Weights of a small sound classifier.
Data: trained on single notes of 20 synthesised instruments, 78125 training examples, 21.1 epochs.
Rows from block 6 of a small sound classifier, named by matrix and row number. Rows with one number belong to one channel. Each number is 128 + 24 x the weight over its row's rms, rounded and kept within 0 to 255. All counts start at 0. Numbers have three digits each.
After each channel's rows are labels from the 100 clips, of 14976, where the channel reaches its highest value: "top examples" is what is common among them. Only what is clearly more common there than usual is listed. The data: single notes of 20 synthesised instruments.
# convs0: first width-5 conv (model.blocks.6.convs.0.weight, 160x160x5, each kernel summed), inputs 0-159
# convs1: second width-5 conv (model.blocks.6.convs.1.weight, 160x160x5, transposed, each kernel summed), outputs 0-159

convs0.46:129103113135114079135116112112079102122124113134122120116130138128142118115065109083138119143123086109104127101089109073129127125097124165104116077114107116018148097115096107133130135105121128089122104119118126136138125133136121128126112121125134085116103122124134101132121140123115145127137141130120114126093148141105079129086132125126100113139127083144057069123123127075157145125072117123124122127091128133121123092106114114132089127140155145119130109116106090088098126170113119
convs1.46:078156122130062134133119156117147099095073128143120132136134108118108147121068134149106105117144106122150137102147138100116156142125096112129125120091101129069112108133102157093142147130110076142115102092154110130130108139122108151151078140130133110079109078119125122181116151141130133139044131136141134131148121131134114133130129183134125136075132139153135115104132111107169114098074110107121104108121141151127114124156136069138137113110137106091162118138142167120134131113125123
top examples: sine tone; clipping; text has "clipped"

convs0.35:123087111163111115071097133127094177136106124102106119174073152117103120132112139112138120168124133133110078104095133110098113140162095130077121105127133127138098144131120147154100127099168136132127123128087138100139104116100157123136114129129153117098121104148105094105163120131132119121100187118123170096112141118151160126114134133147085122074155115099115136134096133132103136120151161140142110125074117113124099097076118175103116107143109127126105144132107121117117134077124063
convs1.35:118121129155098138146095130132136141117084156167136122141066104120119099135101130103128153131146133124124125123083150136173110117154139107084135117121155123145079163123152202138140126095127139122116110134098153132115140091097163121121085148125154158158075152116146127102153113129140135128152141111140163120181134120093100140119121127127102107108124118125139110116087154095068131129148186125148103130085155108165158150081152103086145083153114109117108124130115115140140137131091105
top examples: organ-like; thin (high-pass); octave 2

convs0.111:154147107129150127102126040115143113143154134099139123100074140083111095140118125119088111121116116157147119122138137133096138143096145115113096111125090132133158123143128126100120122141120104104093141126104116099101129089110130103087116096131112104139131107081113124139114113148123142127138115046120156083108091134105105121140102133143092115155091125158129100145104132131157137098117126138133120108150143082120105063148138115137075142113123125147139076120131111124099058136156119
convs1.111:113109140153135126122151148122141127119135128114155138113110085166129062106171148106115117132114139089126097167121109102158102126124096088141096116127130147133142124133144097134164136127107140069166172148089132144160104130141146135118097138107121120142145146130124191157121139100126145111111097087125109125112124094148148119089190118127137155117127142113123152107155148153153131182138156139170126121146145101094095124118084132120138135142169093121062122119100124196145119121147147
top examples: clipping; text has "clipped"

convs0.36:114107125163165150143117169139092109127129114126101085077129136126121130122114118146128152132160162097120103148142115151133131092173132094114136142116136120152122130100142118162117155083109131139123127077117128145118085139100126113132127157131108115121116143128127107064167129114155134094112043130110122095158117135110115105127139113144136130099069132144142165121107136170074141141121121114099137165104082139143136145061136116162136099133144107123088106106139114157156162086146105
convs1.36:120104127176084129105148104122119071109126119115146132142105064071112125094139123138134124115140172151135129154084125109119133143106091104092119110101133123122104138138102104138146115101098080147119114136103139120117130117137102126121100108124131153101102140130107169126140106122067103065065123117085143065128143065149117146144128135113140130129117136107109170113139142148121117157128124107161089120103135121128114133102117114110133143150108107132119081122120129131113050122148129
top examples: sine tone; clipping; text has "clipped"

convs0.30:117066118160144088126086151111077115119082126130087135155119137136126136111133094133136142109137134084099131159103096151144115131095107119110128142124134121133068130093166114137127142088088127120121126130080111139133127143131129142117121161114131106131123143115135116120138155114143029112127131157093096079136151126104122133129131126095110128134114116134163132114118106132100155132077143159084134106133119130124142121055130134083123109154156151095094110098134090099155108113110101
convs1.30:123156111130108127140136164128144110154080138124106141129133073071116102084124138108140122095171151148139122169121149134149128161119120110109123141132115139127082132147126119114123087094142108145105112141128139115168132122180133117134115153200153103122115104146107126169122187149071142110102135130094132086150101115116132111146127129124143162113135117127164186157122137154144133132085100124152132159119156127160149148104145134093161135113141158121154066165140100092154151119132105
top examples: vibraphone-like

convs0.65:136142135116146132097142083113147101161161137096084116112077141093120075150119147126134146101108124153143091110120143128090155150088152132113103126092121136135169141123137123084093116145114096105101118108119084106125134110078142091080109118153116102149126134109123124140110110159138151119144128059113165085085083137105103136122097136155109119159084142161128126164128134132119139109115144124134150101141130089112127074140152111130108136103117094140126071120126110116109117092153105
convs1.65:145131127122117147123133097109186131092118117111140157101069099166144084122160164094113132118134131133153096122122140087170121132133139150138127096143162166123114117148134117119181158151106114108165158125095137151111098118105147115106106168118104149154137159119151177160152132122110159089128081086138148128103142090132158129125166118124130144106107150104104138120125153137154121150158146135154102119154146091108094136138095131152160115141165105144105121119113112183175092098137099
top examples: sine tone

convs0.74:118099130141112106137105112104149140126146119126138144082137140150114097123089160120103139107135152102149118095140120085150151119066133120157129091076117131110121118143113101106142164106091057098131114127109134126108120155166101133117134105123139133139058136101127144138120112126125092126120087142119124164110161136133095108090129139097113115148099109153111069111133120141114149142068105085117144076144144114121131107102062097157114126140135086095104122129149109138137089144109125
convs1.74:077148095077135151125114142155145149172077117114124136143129161125132142119084143122159098151155106124121151090100126134137146112107117153141150148095128121183106157095123133106093140145140115170115100073136144122132194111115101057110118169123104115123136109115127089149148146106117127131126115118098146129136108118144096079122125111109110102151127117135135135162106117144129128082080137099095129068137138153109156141135129115168166106095138118097124159102160121109128156119128116
top examples: clipping; text has "clipped"

convs0.10:164110111117113109080148120097142134140177102132140145131072113123132091128101141136087153132078116123136154099149122118166145148110127054135156105123130124095116082128134125138138131110102104129131130157122111071099135109143140111142137133134158147143114127090151136125168110119133114130148101118134112162112143124126108099096114150116108129115094124138137114140115129102083157104138184125114131134098141045092117123105085138069116141122129118146119095120133093132170108095089174
convs1.10:139138114107119113130111126112134188118142135156133141163076127076155096149117126105141176152154161114153132163126128161140132106154162081118132125163116115156134124135114135113117171082149108106072109122123151102154162142118120137070141129134148146147133140120134125164135112083126153160148150094125169119158113103130135130138101083127118114101122133149142158114081125126083159079151109127120114160092132093112136133091137185110151082117146112181116116135148116099143142136122116
top examples: clipping; text has "clipped"; octave 6; flute-like

convs0.158:180135100152148130096135100112106106121142119118143093129077137102086054123093123127078156134112145136141133125152132129121141152093131058128160112125129123101153082113126113125119146109109142116138135166120094093092134083122127136116139083120123145138116129100136145083118118114120116120140133073145148154138096130126137107110107134141106115112106109149124098122124113113084155097137170128113136160101123038120123121127094131076120154140135140154134083113139130147114109092089116
convs1.158:136123162122129095110138160112148146100146120108166141154122086106152040164142134112152169166147156137138125157117139123142123121149141094114126101166128113146126135176127125152166147099133114140103134129121172114165116136131104157090092128106125153130153117149131129140140130124101143112109129057102138053152107093113119108120142097120146144091122138125123170100123140125127146095168117139137091180133127116103115129096101151091156122116124124182099105143140106104117123160152147
top examples: clipping; text has "clipped"; trumpet-like

convs0.122:144129124117113101150131147121132136116125150127149122082152152138134129114074117103137130123140147134165140135078146099143144085122160139126129137090138119105093151138135086130137138101102070132120111148134144149143120145130109134112107114125096115140071145143123150150147101114086126092130085117112136100097122152108089138134149126151117095150080098149115124112157160103148137151058150080152136131094123148117139158094112083138138144131117138120103075066146065097119158158152151
convs1.122:086120118097102150122084151105127103132138134148110141128115111118123100135154136113171103086108100108121084105138102132114135153119112133136118144120112124130129131093084178100120131126122172146114076041182095125129121145089119139144150172137133107137118092148138147136136132113140135124135151128143152135148141104107123133085075158097145122120119163127118112130074094129135050082104154118069101120118133125113130102112114122088128084124108115097112149112146137120118127115136104
top examples: clipping; text has "clipped"; square lead

convs0.119:136139112085150097088148087099110129147144093095121133112060137109135084150108127147120119137115101120137121111144102151102142133114138127102121122155107119118167103148130134147141109132140127080120144113141132070100129098083147113111128120144096106121141120098124091136152129150138110128133117077116138128105101115100125094100089116127096120135097115133136082154098117109168136081115136152119109112127152078102081089112105129106082110073118133126128091132115087101129051127126117
convs1.119:080134120128106138133152114141126084097104137131140118154070090124121046101175149100131127149126154106134112183107139084159110126101118085122115108127138151134088132124116157139136156130130140082139126109091134169127122138112153100115133136105107151137108132136133161156134103133132151105102137091142132143166134078140146140114142128116128132082126135099124138102113130143110142159155163122143094104102149042103134138108120121100155094139166095118094116142109133156152148090145132
top examples: organ-like

convs0.81:115108129146131101097147086125095140127135118136081122133127103116101105131111130123095105152137141137113143137138121137107120176136109113123099114179105143134142143088118142135090092143150177120116125082128094117116096089188142130166136122134175134107128082116145096097159134129166116166139149134135145163100135121116130103108116148139137136096144122100122115134065083141157127096145102154086115179087088106105112083113129140126113064133133148160115132184138124126123127144154138
convs1.81:137125116085129139134088116127130124113102147139073073111099114121165107130134123121167173110140132111109148127128136158189092095125130117123160118146127120156108135093146153129085138091124146124094108101131130095155137090091142109091137132125129150149124153124148122120151127107140130172175108100139146164167152124121090127153116115096109128129114146134139141093091141106071144089153138141096167140096114114128164169064100102093154085130130138111124127086148136136132153140098141
top examples: organ-like; thin (high-pass); clipping; text has "clipped"

convs0.151:102114121156120087142086159106119175128131096123123133121159162140115139129060122100131133128080114083153105100107098124143153114116140129147126085120115128122137105122099078080105147122104103113121097113108152104123103134147112156098126115119099119117089130097118107096093104126086081113104141117084098148130141139109124105114160124126135127145099091144097039136111121100129155111081124127109118114118122147128120114119083140143094125144129120088126115103113113093133116141066123
convs1.151:136133097110157129133144127155132123166083133115139180160127138136155151114088142149112128138187133096123128101127144139143105107081135117114128120089128146131095136160160137099132107149147122135140142144119136140140132092147099080132123184158135120145142166146132117167127170091083122142122148112124132091108147155169165148152115137147111136159144141156148147144138121147165114117068103117146141061161165144129161160140125165180155155124150107089147162139120105143131146092141103
top examples: sine tone

convs0.1:145143111097160074072169093124113161115143114100142137129112131105124111112097099117132135157116114147171124125138130154101133116130122167103105120185112128145157117148133126107136074163171130105105133104136130091130120091117125127118115114119078109107141126126134088126132107122115102146125155106101151104106140120115152122153125122181117118127136114115133096115113128121155139075131126165123104150079119123079089133105118146170084101086133162166089105127139085091115072159122148
convs1.1:061097133124104125134172129144107079113121132132149138147087092148137054087151097126126111137152154107106149168108126124166091086110120078123112121139122117115116164148144148138157116108140154094147104134078088146146139117120145121100116105116103161137126158132124120121128124123128111117107152114128141116190123120160199125100131122101139139129133092117122118118127102151089138143137181133132132089134155089131149126095134142089147103119155118100094110119083138129121133088135160
top examples: bass guitar-like; instrument: organ-like; octave 1

convs0.70:101147155113142121123163113142144151157130145104114127131098148101120124147118137103152161121147136130177088141112129122123180131145144202122096117144077142146154136120118152092070111141126133128079083101074121126149083119124144153084137137149116051138148129148124134145108116158149129156129131135093131101100145133126142129135113100150124142150119163139153131163097130144166124109094142162106148141126119116112129073131140136145127102139118181099120110106130113050132121142122120
convs1.70:109138130120116147149144080140150113115122125119132151143066126115114145126131151123078149128167145132165096106104130125150109109113127152112156095092143159107084152147153109085163142146104094155163142149084095121107134118100142110082123168127142098121133169141137141143156103134150143168142145100127145152125113082143148135153123099109110120096132124146130139128118143147153128141138158140196103120129180085148138118128126153137175130119146090086115125105113133159149135051149099
top examples: sine tone; octave 3

convs0.148:144124115086157119091149089111100129141130113086144108101065117084115111136139130145074121154137131128103120142151113162080114114126132131142118109165107126146168117153141129097132136131141149101125147110167122079124115121109132095102145120133105118105134126101116110090138113145146104114137115069119124122091114100089124103104086118135098106129098150124153120144098095147139121068133121145115113138128135069114082099109104120104076112057109135151148086133138117106132084131125105
convs1.148:093148126119103137164136117142150136122123119147106082141092105101128122118153144094112135144147158109149073182116137073182091107107112098124159116142145151105097137109102133130102153120147143093134113098098137161112119129094160099101149150117128168163148156113136174165150144102098153107119128101135133138188129104136151157133124122114135141086128147120104136124114132136100151140122154142128109106101137053108162171095136123091153117143181138111107105137126161137148139097128119
top examples: organ-like; oboe-like

convs0.76:111078105146126089172102156154149101117132121163154112127154142137127148119044089091129118141108105115150105109110122114171131122131126151123118156082125129058115157126124112111135117112138102131128072127134123170144123141137112100114100146121134108144101129149136109086146118134093134106134086161099111101129151162162139144105132142166132109155141075134073103119139130094119120148085122083128133126115122159140146122101110100170142153139139129114131097115138155087137171135153101
convs1.76:049123108115075142089113129122110107081084107103135127131106073111131128082096141128113107124132098119130116104099125117107141115117080093126129116059123122107100130092079101122128133109088099140123078126110142108108147139123117105122123134105102148086116095111122149137127122126130114117041125120089132118128125079136110149111120116107137132088114120075117128118134145110107117123101112101129115094078131123125131134116112090093131138107096096083134114114118129120136095129134130
top examples: clipping; text has "clipped"

convs0.27:146150105123148100095143051113134125125152136092135137126068136092104085124127110141094115121116105144135124122146133126096138140101142118096099126159114136132171117143136141107136086160135114089107140112125119091099140075113119120110122100124099106137142119092116102127117116137128133134136118069128151070100076120110141129097112126145097116130131132148146076124094112111146134085119138160103120124129138085102102102145120123118067106110121148148129086134109113112100042130152115
convs1.27:107123116134125118139135144127122085108153136115155128129108089114131039100182114108090131139100146101116108172113127076158091147114096082131093090146106117125148115128125120144147132123140151073126134142061114159140094124123152126094094118118142141139143104131111161135111124128122116108104116080113102118150124074124163134088126107144139153114130139104120126105125122134117133154170152156149104118126140063111122106107099141100138148134169100113084093138098126151124124095137142
top examples: clipping; text has "clipped"; square lead